{
  "model": "sound classifier",
  "train_examples": 26041,
  "input": "log_mel",
  "norm": "batchnorm",
  "hidden_act": "silu",
  "kernel_size": 3,
  "rnn": "gru",
  "rnn_layers": 6,
  "merge_dims": true,
  "epochs": 30.0,
  "lr_schedule": "cosine"
}
Rows from block 5, named by matrix and row number. Each number is 128 + 24 x the weight over the matrix's rms, rounded and kept within 0 to 255. All counts start at 0. Numbers have three digits each.
# weight_ih_l0: GRU input weights (gates r, z, n stacked) (model.rnn.0.rnn.weight_ih_l0, 768x176), inputs 0-87
weight_ih_l0.386:101133131123103119131118135122122136130137111112101133133136156122135085142085071121101108077147152123116150101108110157116133107093091116129106162152102182084094125127127136087132140137143128121127140112151109169115140139147176131105113134125133133111124102107148
weight_ih_l0.387:122129091109104095160112108114162165169141131116156106135117162109122113134137163129158118172141147112094132106131152142087149145133129134169080132133110086129143123072172115087064104142157114152139133121125106149112158149141112122095079130092141139050086104149148
weight_ih_l0.388:122191091108169144135134140109143131105091099119095118124086169140118081146137108129102133091177143117154148092150156096106126130116118119082155135133172158107150166095100148112110136088118129116129132113171087129102106078148136142118178138110110161142170146122114
weight_ih_l0.389:150145097140142155075127146049178159145153091129129109139117121100120088135087118116156139063139113165118136104214115104148173116143124142165149133104121143133134160144118160152097174119076135086168137153148132109128119093118112081126140110073136137152150059130117
weight_ih_l0.390:141158124131135083124151141147102152196088111094108175148090110154146124164094100135095112127144139142159116154120113138135148123134123112113117131112135122090126118125133124114122147093116115128173087111144116155179125124167143096094135122149097125118133124106110
weight_ih_l0.391:149127151093116113132097146142131133124130116141157094141141134159154115136136176154158151150133149151080153125092084166142148150099105139120113102136113076157138184131123123139159158173159123145189121128118087142096158144136121194143139141115139109150125118151114
weight_ih_l0.392:136118096087158151161139085112108154116110148117099125135141135121137149097176118125136141143141141121128125133118139124147119131125159156140110110106132114137078105114121123100100143168137150135155139133157093159120152128106148134185136124126123134146145149126120
weight_ih_l0.393:131156133095086129140109135124144163126136143156124161104171173128146136105131135195191125137104120130131099158181130158108112147134135137130107165144131120141095112135151114088135147094044118107125150146164113148108160124143126086155115115105116104131175149154101
weight_ih_l0.394:067112124131131162113157097093099119107155119151128137146116105186159141103065111103082146150114117175174090063124157101111113135078104104103138141124086086112156147102116103098098172156140089169146138176150136132114125101135107110177115142128111129152168140131141
weight_ih_l0.395:155087105126158105176145137099152104129117125110128146136131147128082138111108121110165116135131107178110092079146088142161112121130125158145122141153144107144141118103170147122104097137105131159165104144117123184088152135137145148114115148125127118094135162109159
weight_ih_l0.396:154120107150117132125150166154130132102147129111094127102084122136140097116151106136125106145136136144148105116139122118134151122127108135168132105131142120128138143141163123123150119106151143135128072141129160099133073108111103098110090101133113137100157134152182
weight_ih_l0.397:107127105188136111083099154140105137133113146104111141098108140142132164154137130092081103146115144137110129147129156120171163155160120161152156139094124127121119136125158128178119126119104149164099103119129155163111119133138150169129136114116145146153118090108143
weight_ih_l0.398:097104127151159180148153166146121090112100113127143130183170146134118129085125177161143129148172118117087144119128135151182108111160143075131149091138111128099131091127184139127119127137176112183111105134091126189140109085180133151149109164180086153122110138159127
weight_ih_l0.399:115118145120130159111101133139156130130127141143099109132144151125093119100108113117134126112149120131119095121122134143086124103133163141112109151113121154153103084129139127113145132113137118108152101168127128158167141143091155122115111163095110108143113138119099
weight_ih_l0.400:140150141118082133091102114116118170129124159125145128174056167174108115154129117156133097111117106106112131075132126151121140118123116122105158163152153112156122106155157119107106115094123135124098119150145129134068128171102184115179092136143162136104083115112096
weight_ih_l0.401:164126138107150103116117145167141149114119137140130106122120117166130127143146105113119155150126113100149131138146169151139090105136146078082102118148171132158149107133086145144104123159107119131094087122139099130161140133164092101104134113137130138124131146149138
weight_ih_l0.402:154124140098130141081078141112147123123136150149138147144175143158108198141120120120118107097122127129146099176147142144097131128120137074117133118183151125131117120158100097147129099124092103139071146161120141137168124075127131123164130144117160151167117140114097
weight_ih_l0.403:149131108128125126178151125119135113117146092122102123118127145131118107149087149084153115130097118182133162137107100139136143115097102092144174092125130109146103132116162126137137110151088140116156141117119165125123151087132118094131122154147102132117135125132138
weight_ih_l0.404:156167142136202134143123128099096119151101137116148108133143165175144137113109106133164103121146129118142107108136139170141105110150089138109137136106122125131146106113093129140138152167118071114121143094130124064105122115086113113123150149134161156134131150142116
weight_ih_l0.405:127156152160126187164079108119139091131161151116077114147128120084116136120135143154154107164167119094170140120151164156103129148133140112168156143117139139095113112161100093106139118166151119150102164170167117149169072088121102128111148123152152127106163131110100
weight_ih_l0.406:125169153154110131117135094119133132118139146142086097087116102172138143141097153113147142132142150136142169132111163082112146053080160074126095089130177147131115192116161117124083134108127134123131128098124137132097137133099143125124139159128138160123120121144161
weight_ih_l0.407:130098108122134120122148080134131125115101136174091105139133134132117121126073095147113121141168089129144159103097149193120158116143097088139144110143148120152152142134114138139118143118110101099138113129103158120136105125109147089157116083126106101144134102145097
weight_ih_l0.408:100144145147114090148115165165128160119134108196089142108131176137109145122094159160127092166113140120122129121139164155157132132143136076102169116149084143141116106134132117129095116175131125114177147143136134141066077140086090091083132111106137128186129115171121
weight_ih_l0.409:127114120134130123155144117139122146110125134107106077148155132137117145118102098141101193110135106154141146124125185152100155127141111141155139158119162138141153110140138122121086113107088122136112105117141129112110095143116172132135109114105156164111105149147135
weight_ih_l0.410:113123106129098134114130109123122156143124134093129125089127137145150109105139171117103111124119158096167076176105122109135169129130141113172157144096072121101141113120111113126125126147094130121147125089164133100129145101121097133130136107094187111132155128129116
weight_ih_l0.411:130100147081134121101145094146131163133127145163108106144145104116111145114121150144143104115113104139160134143144108126114126138101108185139129131135145113164120121141158114122102112110137132156120148113117137102096120117135134125156145122145084135167103143136091
weight_ih_l0.412:120157125128150140155158085101144126143117140114104093108124124101122146154140159122103119127183138117094076124137097171092162152143175119165145129157123090079148116137116086141140104159131092135152092116152105146102137123160115102147102086110125146108126125098112
weight_ih_l0.413:100119082084126143136117108158115139162160130146152103114152151142102136165158129084164066131114131167110152114116135092128135162152138133141151122106138129114131126170118170120111095107076112155072137133158121111175113098119135177135141132100116095133101116091087
weight_ih_l0.414:117114145118123127154129135101180143147176180117149125098171113155114148135149141141087125141134132143132104152100144148112134160139095132209092119166169118143104124116123095147136137121134137131138096107095103096147127183108128134169144074086110140122179116134172
weight_ih_l0.415:115138101168143086120095109123133107091119075113138151155092167115124098136142123101103117128152157161145132170114204117138106112151150131112111119129127121137129107127131136115129112115163177097144160090117079116122136144107132103107152134134110129128132088114115
weight_ih_l0.416:088138126124129138103133138142108101185116097133144074109097172160125167144138104120124090055117107156162193099119129109084119175110158108102112154107093129147117097135120125169125156173145146135138182171106133114152101166140156132179152101090132150123120137157165
weight_ih_l0.417:174133103134102146124132148111171108153120120121151099154115119135152156169096119113172088122115127113104144111108141160158141136133130112142093184142119101117113088149155120137131130143118111124122124230121174159143114133130153111125121095119179123110122144124110
weight_ih_l0.418:127134110129164110115133157129108108119190130135152105138120104090107100146140143127148167094099153136184124152093119146134148115120141114116096121122134113131150168121106121081103127111147149166144113128095170126118117104099133134169178147093117153182115131138155
weight_ih_l0.419:137141105139121130059084124128117140156165154154116164121085130100137132121110099163101130085121136112134106154102109148160142155088155145137139129132130162172126120169151122122161137109097125128145122157131121110134140100108051119098089125148107122108067094098124
weight_ih_l0.420:135094128125126135078127128113070083123128127108101084097129116134096123130123127119125099102144157149145134115095117104109141110077092153139143095158128120099107144097119114150145165140090116111156134127103126155137119136111157147116115149152124115138121129137120
weight_ih_l0.421:119167110134159170092172117117145129148157121120109106120123153128205136135127169160112129124115103060090124107143108127163102136142133144113119103102149116133118191122104109149140139168140117130176072137129123135135167132156160132117108177077118109098155130132105
weight_ih_l0.422:115129170103118133158088153154163091095141154170142112146165134162154116149125136119115146133096106119066131081099138136133176126100162144154074134117123171134133108116163158171106126076110104108157125125190074116114107078122169117108102152141118153143085108131118
weight_ih_l0.423:109100095099120107189122122067148122095109170155144105107134105108153114117147132143091105100102143116152068115100159136124129079138136169133184119103134141165117131126118121081129176088152124117147104122132111133123138109156138111129127132090169122131188138088133
weight_ih_l0.424:135071091124105115104128171142140143111150137132136136138117130157156120143133139132157111125113141118132170134129113164162161099137167110095083131141140139141123132153112126079105078116151127136137153096128157121110170122099114109143184144134108125170133129156139
weight_ih_l0.425:095120152114169142136147101144172144203094128102149082182146134111131131120155129072126149108134158135158132123102142123153111125133111133067127137086088116165117152155137124130099121134119101157150120144116119144093120140146125130125168120126128117124146077098095
weight_ih_l0.426:148131139120100115118139126134134128128149102135107095125085125107113150118139132178132145100136171115123143164154101128097109134112130128114128144127081124115132113067119151141147117134139141120154114134103089150152106125127145123156129135109102121123095092128103
weight_ih_l0.427:146121116147110143176161123100113125137108163126157129159123148107164105145141135159121114106096130122144112072123117151158134150160132161099136149145110143127084133195155118132111095161136094182133093146088155085179138110123108114135153123127124086130177108148108
weight_ih_l0.428:081119092131171121075127130155111108124105146046131109161143119096149138151140168054147101117126167175173122147127110111155127132139172114126124118171126123131143149133129100142114156109145114109137164120100123139106143160101120133125114129144125143118151130125121
weight_ih_l0.429:093073126131152162080162084114117175188110104127124120098133098122144158081113133096125123147149159115110123127178099181104085113106128140167128084097094106150173156145135139112110105089121123123119084112139155099145130134118116106148119068117120129176146142138148
weight_ih_l0.430:128155134133127150151141094150147135106123116134114160134109131151132128123146115125117126112115120148094172143098112139119150124112137151103153114112103097127112142104120151105117144124120072138121127141165108139135142151161103130145119147092081111165124170060150
weight_ih_l0.431:156086138158131162116087136152132092147108134127131138127126109134115111159127090142098131133129140156135169110129117138075124138153079138130088115130091131086118107147135149083148117132094133154146098124087163112120182160131134113161117121188138143069147114144081
weight_ih_l0.432:137109111132118123137157182104117141167134109128139089124152169127115141102120119147101145141104155096112131112157137144143138119070069087128116100122104207117106118145132156108121126174158136138135161149132120130167150134174148137119097100158146151154147119139125
weight_ih_l0.433:129126113140102120083082116113098119138141132122099117118140141147122178158111149117147126133092103145141128166148123131142132130104143102123076128083135106105151151099071127143152159090169153178168130150108100170086166165149135109119100124149126179134103140153158
weight_ih_l0.434:105155151110144124155166118125128130104151106084126136131122145127148128092119082115119142084093133147105107137106157109132124164101103153132156106092151108134148154089161093143095164097117100147127149137135099132185066184120117215096126147120118145160138124133148
weight_ih_l0.435:130116101167147141143167121078126136094157124126147072088148122135084101138122140135123160134151122105114114160154123158079146139130112118116145118113151124119114114153130102109104159134122107155119099146109129132074144116151151092162117084150120137107123133120118
weight_ih_l0.436:136137129165099190079131150140159123151157095057207152151145139155154124130139168171137170132126133105153150130130073095135113120139159150108098157114136159175138171111139108210144121118164104163123093141095201096110171133169125112157141111142036138134166103118141
weight_ih_l0.437:113117137135119171099147134171088083133122159115113154135128131154129133086119132125175153111131135128140123138115120126113145139125127116088144118160113145095142091160159153156132111107158128152149115163091177119115147109160126113120126139106156135166125172142118
weight_ih_l0.438:153112107132106212161113182160120079111138148153069154088106165129144167114116115129170109095133114126155138098151119138123099104136127177098148106170140098161122156133089118106116098147144145124142144104145091140145104137177088079138106108124133121140109095128170
weight_ih_l0.439:166127146117120148150155144146086099144113148126123119159108132122106071145150134086125154101129128117097086185092149108135194174107140128088147089163141141150127110137152120160133129115196101110136127187140125130151096145167163134125125135163157118142113137099159
weight_ih_l0.440:196150124130125134129156092114108099134150192184135114166104126128123125162137118072153123093108179100150111162138178098122163141133111091168134117082110186166138097098076128108101118119121145139108170153120144076145134133122175142136167162126114109109121118149142
weight_ih_l0.441:119101080147098137058144194096128064106152094123108118134111115168131096132137109112135135168141138136121116168168119118138123116113126086110103121080171125117136114196126146172068116107118106114128085151117133096130139151120124150096153110134139165128171120130103
weight_ih_l0.442:155135166159156153134104106129101142104113196163159141088119136110114127123085100149145135157166092103107134111123154109089104126101125146112158093085113156075143103135131151101112064133158154126140118133135148120081116122121108110174119122078099135113115124151169
weight_ih_l0.443:133175123158134109160139107142112096153164135136122109151166140098128099130103089107097111133102095142137105116115121148132151127138102141131130150110116143101130131139160116121101128129132100116174113140100109086104173125132143120130141089131144082191124100136171
weight_ih_l0.444:122155138111179091158145121151103121135152088085139134153145083098130123136125098131130097153170128108135167128106146114121132116110120137102144149129106111125108122204150142136106140138118090128120163140128141104121086125125131112111120125160119148183122160156122
weight_ih_l0.445:112125084154150139106153118117121149146133144159154102147105128106079113150144176123134112141116134095117122114103112152178086160142169128160129118137090128111123083139140131135105122132125094102142143146118089108132123132091133115158124188066121159136168161159131
weight_ih_l0.446:098104113192116071159160082153173143087103098135134120139098151159121121074105125090131135149113133124085106146163117164104128159145110140138146119135131150082091168123120147119099156072133147143155111156123159102141086120130103152127124119138168136126118164112204
weight_ih_l0.447:083095160143128139147129124113101077115121137134109090143128120067160144137099103136132068156124142120112112121158102164137101130115149125099159102128106139113138152109192118108100118114124135086083197121141139178096157154112173155114082101131118117092133111117166
weight_ih_l0.448:126138106073133086124130155127121166151137145147116152120129157165113130125141115116134134143120109085146124132131114087142169141105154106118128151138124167146159134119140112110131155125143125134143103160142143125127110097113111117115132163139095107075112115103156
weight_ih_l0.449:122147111119115169119118203133119119108117140140114099118190117122131119139113082113157134074106121127144153084132120137117131122073108094104085138132120099100092123085142090123081157147121120136111132165146108134163178102134123125172134154119175129117097158170157
weight_ih_l0.450:118145141112150098106185118135078134134092119094129141128124073143167084108076110080120167098112140128151083131130146129125142142135120108130080163130164200128146157147139130140164123129160100170107164100148140103134154103113096160120130140130098143110085121098123
weight_ih_l0.451:116114122120144152113148160095083125118207154153111085135122123138104118133122171147094128145078105148138153112144157104166108149146121108136131138132133166156076145100113132104146093107098134147167105153143149109146130102116093086138115136085140104117128098140147
weight_ih_l0.452:132137129158153150128106081114131128095153109087120159158090167126114097151145136126155152148111083139082131138138110186160115113126141124122106114128123133103108119183091119115152178173118126126120071127127125138160109121147092109130149132100149097073152109129135
weight_ih_l0.453:099094123137121097156126116142165139153136132108122120124147115166146123124094166121152117124138154126125155100086126136097086140070114117171099116122126119162150193104110143148148092151125141141106088138171116082180102113144166114102116148135139153098118119142138
weight_ih_l0.454:112150097132126115137132131117148123151171124122136093133122152104127107147129111133101122129141123153108144125143130144101137149118172183129151079151104126122113129088114116126149117114126095084111188103115137090104094142150082121166117170154173128134154144133110
weight_ih_l0.455:142123125145166065140150115115116146097102117117160126110114132154119141121136114127081091155142137134167111103128071128159105126186177104122175131128117129130070146164128146166116122107145110138132094117136118167100168124182126161150093166146112134153104117082174
weight_ih_l0.456:099151148120152113140129115125136113091141079084140120133129097102120101111135156138152150139099135125105140114153114137111131111164132154122141114096131117170161147154119104125124129095091125132183106154154105155134114135153144103083134074164128135150126147159123
weight_ih_l0.457:089123187155133126114073153179141129151124181099111155160154082104111125144141142122159114128131129129099128156149147145112132112114102140047114174109139145103169147121120172107183123124118148106123140112108095118114153133119096161105173121125107112126135152120104
weight_ih_l0.458:122136112121128136172166152150110127102129125121111149120097139135098127106121135134171159143139121153088132156114122122167108115151154106130137149141118130129107122109146164127147137116099137142128078129136141144134105115137119082132108103126139146113105128092111
weight_ih_l0.459:124109118166156123157092141158120125117147077101094083169106113137144130142142132119142126149141108142139093149102103118091157116144141201112108115093102113135123138138139151103097110087141158128154111117090139134072139136115125159129182126161131144126124158211143
weight_ih_l0.460:171134121129104107123104123126114144124078178124150092139149145174140144121129135107125071215117131102131127126182077110152187089123192129154122184176134095114130112125077136109090136130102139146106124174120135134127179152111138127178145131116144140114156126120106
weight_ih_l0.461:099141114157146160140121114152111142144142188143098118142129138145155103098138139144132144114105144083134117119111173147118136152109127180161105100123161100122085124153116171155067137151147117128107116105105150148160149132131093193180085076120095126132142131147104
weight_ih_l0.462:150122129082156140111129182166125131086108161139122116139111119078111229073115134076114126154111138142114141138134150131135173073111137135084157079179137073148082140153099096136086145108097103136139076118112127124115130125135138151146116195151155135198089100123113
weight_ih_l0.463:164093123126104134142134108128181127110120151151075159147133162084092139131114093104139132155157122130130138149156109115121144131159142103082149118116116104134110122133152118154115109180169062141172118160149101077197083111149120103083116089166131122128122125128154
weight_ih_l0.464:127060141104165180096111134158130123118127074102147112127163121126121158115137107074161135125152125123149101105154190156144183119107171133149140097139104132166160110142087091135101205135152073122140153131130107067075092114142132113165149130093161134106149180098134
weight_ih_l0.465:131134136120164126093127161146170079092121148154148111161126161168141067096138131093152150134114082131133152080125123126092161196123153091147112141126168120088122143140106150107156143107101138135156155196114130173137095095182131124139079114121108122122144169117133
weight_ih_l0.466:148073130113137115136113140092157098137121104138165121076104130111138180133137064148127124136130128117089112157130104149141092121105055100137122169137132122114127133150097135134102114133132168143165102109123107132143132095113097099125145139156127101091105116177117
weight_ih_l0.467:137105165079135121151128168110099130123129111127125128095124115116153156128148143109122137143108139112081111150132127134098127100121153133106154099100115117141116116152144109111107128152174110136130133142147111118165148113132144099148059133146127126155128191089138
weight_ih_l0.468:168110165097149147113100097183152127119108144099121119105096174177089170093096082103111100131102129090101122119123106130097137089139151123102131130094128088138064123164153096082105144127141122154094164125117097116145166141160073140134138156114123125106165098127134
weight_ih_l0.469:139122116139158100146095155125153151160118087164133186105119138131099093077112146125121081102087145115119182164120127141119112155073144140173104175165142156145091124152146156136106152123113121139115131150150104168145115125151123110111151105167115161129125126120114
weight_ih_l0.470:114168091140124110151094131095124142133146129132152161145132114090124128109082173123126087130147116088100175162102125136059142138128158109084167114108134107082181154135131129079099145136152088111123085100072131145184132157093156098128156132143118128108156174130108
weight_ih_l0.471:155170094124130130090148150152128197160135134125133130115148091077096113111077142147130165115135098140090158147146144145122114116144152142085105119156159135128112137147128098138076136148140113121147132166119104160151153174101148073112125198146107162131115128132133
weight_ih_l0.472:143124114102122127119147147099127135145126119166118140124110098088136143124144113124103116161138155113120153122164105126104119154162147132149115149155123113138152111104150133133122120117131124137104099112147131128127142125140146146115155100104159078142133115134156
weight_ih_l0.473:115149115126113181146093140126141113152159085123155179121131145135050132166128127115142137113144094123086132109082141125132146150097098144129125123116129166147145143101097145145150141078148158155144135133151152127111098173145123146106122093116163158136076140137090
weight_ih_l0.474:128147140124140148137135125131111138140136099111093147109119136105146116092108121099159150130128103130150131157111131127164148136118118140159131165108141139090143075132094147116094134138114140122132122135085126132170095089129142125135117123143159137134126150127131
weight_ih_l0.475:142136192095154165131180121170103099121149097123144110101153134127152159135149167126118140090157127092118106148154144176101139120130149162120120113123146118116139127146158110162126147127104094153138137149165154175146145150110130104142171127116128092151091114107098
weight_ih_l0.476:169083127168130121136121112124118119106121169131111118106128128146100137100122136120160129135096135114124184121088141157131144123148121144106086171133123131113150097115098105085092096148151139133133126154154136160132140129131133115125126131151123141139132163158149
weight_ih_l0.477:125159111110132139102109128120142146144112066117146114099150135120117120159164099121090121136129160131154135121117108144186097153134156112139107075148117132151178160097098168138093168129126138144081116126103122122125152104154104172153140086128067169093128118119148
weight_ih_l0.478:167153157140133098179109161160123163130117138104084100143103090138131142094134166140188132171094134113094117096128170119108129117085141145082107125117118169126088130134144140158122088101148118104108152119132131138118133117174144152161123130107144142139076132165160
weight_ih_l0.479:157114142124095087126101155137132124153128154119085163078140158135163072125102157127082104114141119096136103140111158133150171160133159099114149170176158136124118130133116095153111120112111179123113093080090138145131174108142158065136117099178118175109080140104145
weight_ih_l0.480:084141139161111126103142071123164158147121098097111153154119152194119110117141141099148125106125112138118138142138127109097125134152135122097168119172170130161130178126134105162132114072096122144103137119147141156108161174129149112158091102131111185094115116108109
weight_ih_l0.481:139147106126171119115166116182111170136137123084132109126177189115079177103135127171126102124122140163090141125118107151120100129112112141127163129103093130087105137104115092151081151149133131162106173141143153107107120125132094161148127095136117100145099158160098
weight_ih_l0.482:134131140131105136091113095136115156126130124147119127144172139137137153154102169130135129136109140112155131137115131142146151124120127100119175145099103136103120130080145105153094134110141160099126106172146136147116100142117112137129105177138104106154095109127123
weight_ih_l0.483:126159147152152156101108125141151132135125157117159112158089147088115089169113114122150102140059127146097115087091146106111076136164064110180130129140117146134116116106144130111116110087122129138158156154139095083103133109117099079141152125077109111132130116156122
weight_ih_l0.484:110097133111144141082106131146139158107126088148144079165122117173091148102121152116088130172115142152129127121133164100115161165146107110129134109143152138138084123167117141129082130154132173119085102158053137153128098142154131158090109154133206148107146158167183
weight_ih_l0.485:127118165128097145120147100106150153123147132123147084115123153148130165121106120136125090131188103136120106117172155130113141077096107130121104175121158138161138183128134139136122143176143111106112124125148125193157108101128152149093153183145124111108140074110116
weight_ih_l0.486:144097142117128112178117144114156105151096132134089129131124162134147151090128110158081105110124129135148116126146099114121172138139133117149149159142175094137088134142137094149110124161100108114159137133104115161122138137155134113110137144121153164205116129122179
weight_ih_l0.487:144170142131126146172101111094141077105141120102168107124086166123150134148105167107128113110170136091133130101148117169118173134139131167130168113193124111181109150088136132134100096133141148132102090064139139106059137228152151142116155142104137148128108134130136
weight_ih_l0.488:098098111069143134119128171160124152129129127118116144096128127137109139152154118144089084130116148144149163105119150135123107147142114128100125148142141124159096130127078136127122130133126146146126111130167099137136196097130157108119114126120147095131112149148078
weight_ih_l0.489:138074155100167101142123128162118091127136134091127150155126119122092172086129107117069085154092117138130126127127131142146111122122116142144158118096134138061116144143136170117114084090147123117155086092133155160147103074133131127119111127157119121132146150171109
weight_ih_l0.490:123080137144133116156129118139116152135139153104136093154130147152151184118102115147112100083115121125142170155115141155140104168124124125134098091107119115120152161121147127123120112152094085147144170122107110131145109140090131187099060121102146110159114113120115
weight_ih_l0.491:172128149098112160174133129152101134137123144117120142146119151136182128141077158128078150147142155161122087119092119175135114114097132129111096092174111099126138072123128162127191136125131086135105173123166130145124122112059167120131079136126134143148137128139126
weight_ih_l0.492:151148112122155104129129132110157083123111143058127082153154154134124159147107170136104182135094115114136123122147153112143122107128135135094083167141190117142112132089114145118189123135102161130175130191127109107147107087105085083131117155152140120102105112110116
weight_ih_l0.493:160123139085126103129085122116103117149148155112080126112147177116163123133168154143134089132170112132140194142075171155088098161120161139083137145108122110146105129091140131109113102113109143184135142137116107145109169100106150182118142152107143146125115134134094
weight_ih_l0.494:127158144064124090060109116167128086116094144155133148165123141131145115105126143104099108144152133137133120140128165149118124078122173160130135187145107181144140089100116129137101120109140164104128117113108109089155144201100117136154139107169166153149143120097113
weight_ih_l0.495:156131094109113151104100129137143095104098145087152105164145151133105144125159134125127121127149145141133094133145115113126077039138141101165168106121143137151083122106156126131135131141099081175114110133138150117134155142136090143173095122116131095143112136149185
weight_ih_l0.496:187138160138122113142163158081142171150089166114128111109108128126116123079113104108143159118123160151135135145097114141128106101109144152119104145094145159134134159099154161156117134142132118170122097122108148164144116102111126120127087128139107172099120132096135
weight_ih_l0.497:148122106122117148126146111089119157141125174143148148102146113102122141155072122115172109117164135120102154157130122155153162139140151116106125154145111178140127128148097090047080136085127120132135124158065121108134177099149087113115101117131113148150202108112172
weight_ih_l0.498:133175099141118118129169098173118140084149137143129076161084169174121118159190120150121052156165119144110169135154164173088127077100131126124135129128106139141148153110193145131123127160143148145124126144097097119097114155133169196131125109153116133133102115157137
weight_ih_l0.499:100162141131137076145136109170107122123104057139158145094141182058132179117128134155167130140126123147144133121203101164100086043128134168122121172142108155097094129156091118151049107132143141106108107108078105149082109158178151125128094154144093183137106113128134
weight_ih_l0.500:113096151104156202132129152119139105120078134100119141143154137137145105149145145129138157128146118116114086079147153116151163113141132094148120204110139083128131156095140128135072105135151055094127103141148100119134135123112131123131104118083120113154118135111175
weight_ih_l0.501:147160125104131107066162108146133165136118119122160145095143085148136137116104147140101079156145152121116084130131133142155158119137116133146099147170127134117141180116121127101127152136157115138147104149133095134151086137150117121135163141137103135123171102116129
weight_ih_l0.502:147138143142109135159148160120187113078135118116093142130166122144137101094111185147079133125116094140140107144138151135126118103149135121179170094092126120134128113156097139122112163138094086126117152124142175108133103132148135074129174099152115139131137089109140
weight_ih_l0.503:153088096099141161131104116169147103114114172092139111095120160158150126099139116122149111128126135101168129093131103113101120147149133144124125128123118123151154117130172145126116113154119125112156127119119128172075141112117118130169135152149112119097143122148169
weight_ih_l0.504:097127125129125095133108138083105096076151151105108070119127073090121116132093174138095078136140119123157091120091134165120132140147086139103168185102111132188142123110139113120161110137148121102141184170142131113137144073138116151138126208138156092122097121121081
weight_ih_l0.505:125138089159118112123135122139149168099100139143115113161090097085101110087159159109087165127138119149124150141168107135116148113114076125098129134130123140154130196140096165118147131108126105153085183154122121123088101124110157135129173127084136090176151118121119
weight_ih_l0.506:120157079198164160123112175122118119110171125126157089139092118141078120168152130113099121162168112154129145166174150131121140105109127107134172075135139131092105121115131110114197139115142157115117173122130092145149092149119093118126125121135067084107160130103122
weight_ih_l0.507:112087120123105089096085135129154121130122147142117142094138141121116153136139137164137143108160131157149114138161136168204112128101149126099129165117157115166109119116090141090109097104115159101133160094151129140117142183161150084134059144117118170150120125139125
weight_ih_l0.508:146072116152152086129057092144169091129121129154114146155140162138119132108090101131140122144077117188062105127154123116087089116132087173110129128132130141105104138123134122157128109162135118173128125128166150089137122120131124128129127046070100134126206135143174
weight_ih_l0.509:123156127095186112113131148157174109090139128107121149079165162152155109123131147108106152136106144168112119147144115127133157132102151088102110145118086094142122135157101125154116123142145111166104134121095139136159167140115133096120098144131129128079139143132130
weight_ih_l0.510:099134182187122129121133193125156107065111201141109152123116129129099172108088156174093103149118131153161100110133100106142144128176144106136111123104142175140131095194145084154109042139188131148099144110121135139175147126108162134109072086098128111117129160110187
weight_ih_l0.511:139161140132097141142115112143123105056110177163167131164123135165172185152177151078142192125160116180103139098131135135086099095104104080166134151138133098092139145102133106131103151086138112106127127106115168139122132112142140126133102126086111164118136128159099
weight_ih_l0.512:126176126148133112137121158145163121110092129125089129121128150100148172116127145097100130119150117128138142150144110137121158103170078116156126109118147143155117112128123111088132111131127136148101152166140146140143147131106119097129134134120104159085087146162124
weight_ih_l0.513:140103123103121184142131141173119154102151086111148156134107138142148127160123135140134146085157163140113129162118110114123148131129149131131131117129160142129141122124093101120124109114135141118130121124143186139111184119128102139112104131159129120140134098156174
weight_ih_l0.514:132136108108127143126112133128117096096149167150151126122150119146082125131139116097129108140179137118132130150128106127143121131141080100106120094128104143108134139175152110128122123106129124143091126114078121115156120111136117126119126126135114165123119144144112
weight_ih_l0.515:140131141110163092101135167155141117135128136153131105150142136113105140135097119116110137134139079129129102139104147073180115105115097148120106125114109109142139104135141088123164152083106130122153115127083137140100144131122136132087140116125148142110110108104105
weight_ih_l0.516:154124164136137143136158104135130128114117118123130119146098137126127097129145137154091128126161136139120088132146121099123134129112148117102134148116156116130160118183125126151115102159146133106125111167100141154076135148103122112090123122103126135134131113145153
weight_ih_l0.517:153162142108133110167095127122154138111106140153133153097133144095116142124135148115152141135115147128150152149104143111118100126129100123122096111142101132123158104136151143131130135111143170146097136132116125127100142146134124122098128125163140124122163113128129
weight_ih_l0.518:114093160095109124119135127140125071160106138134122130107130105173121073130136106156145148088109140109144120161145133096156150107134164107138132123127106109115104134082142145117124125133140107146143160104084117120124139116139131139144111111154141143124078120155136
weight_ih_l0.519:177135141150114121102095167127177126140124138121103122137123136147104079116129180162184151168166134114154143109113135161158143134133125128116143166156070110109154096123121156131088128166130118126127119145135155100126095095128107147121113159128136119114127088117125
weight_ih_l0.520:132162130103139155111138110128129102129128120109163131142154120089131104117162140155096154093119137142105112123136186145128129159091127106129129141104121099136128147138135134111151119167134154124113120137121136110110134123186112145109099147082136094171127143112108
weight_ih_l0.521:129130137102167125144129111146134135150111115092143129124120122094112173093123130179123159108147134158138121158132149124124132147130185133143111145140130142132098118116099133124135139091154148104147106141125100182133091105123099129099075133157102105132140109143113
weight_ih_l0.522:141144117131107146138117148157123132146135139164123146125168151172107090145121092135091106135105149159140107123130145121098106124100107159141120091137150137119122116113145165171156136114177158088130144128157138115135161107141155130137130109100135110153101133119116
weight_ih_l0.523:136069131118115142147133129109149161126125157096081125145129124160146119160127141144121116135114166098152147144164077165117101119150144158106104168149124142109175137117092155116148113116103117101107135131142170133147167150085092114114132077117130137136151119129126
weight_ih_l0.524:132105110121099157119128131118105165174146127108141112133142095155130108108154113120126146149166152158136124101141103161119098105132139123160132138170118131122083138132084106148121141150127138146133119106144143138117130148133162125121087114127112100116176101130166
weight_ih_l0.525:119103125107131119143120155127157135118128110093119147115148107127090139122154121144154118091109098139137129097128106136157140102153109108124106119096120148126133153120089131126122152151154126120119116140138133149157120156134156144108126126108119141133130102103140
weight_ih_l0.526:149134156131133161134123105164121122130107134157119106139141154135141093152079084103113120149139119133127079089075119122133097103144184090137125139161120150122122128137165118142138144106155132096133153128135107131187136112128154126118144105101131141146099149087110
weight_ih_l0.527:124109128148120108139145101143145137105130144144112110103149115152110125113122142138142129121090151127135156117151106112125128148149131123142158132115123160090131127140108125143121135147120128136125147096140119105119115117131127166136115152123112124129119105107166
weight_ih_l0.528:109118151079153134111113147104110149060131137118117126148131143136127126136162145123134100132113121135142123157122117157152163117147126138112174154135153115167140125139127106120128098128135116142092125135097164130136144135135178127148108113131082082108125130125115
weight_ih_l0.529:104125146141097130118167083124164133130092127134164123135126080173158126097114134131134109166125129108143126132096137096130116150109153122119116129119129130125147112160126110119109138144100124140153116127173131082133125119125150129132112089127111113131182128088134
weight_ih_l0.530:101094160155095137152093118120157095113116089108157111156123095118088149136143145180137127140114113128129148111140059128094126103143129140156155118113154128118142119101148136144130128127134086105133153140133099140111139112106119170115106110121138166138164124145158
weight_ih_l0.531:103126136110152097158156143136176130132157154117140140129146115093136110123133145098136131096089162171106145085129159115162103119102115145109098108116112164094133124154145088137098106143110172140133121126127127086145124127139173155056174121150095149086098118129175
weight_ih_l0.532:102159140097110105153119146085139112129117139086096138164131156125121152134132141136145094126129113114120099157152144151175138136108120108151097149058146108138101107151109156113135102153108116106115117118143150150104106113147152098146127141117134095145137130139108
weight_ih_l0.533:111153154120120133153137130149126128147103143107116169155164141139133111120102160103107153151138105144135113133116125092090102112139109128104108171130125136120088127125124123115138128143166124150150155142126149122132105096123139131134139146127138137115147111146145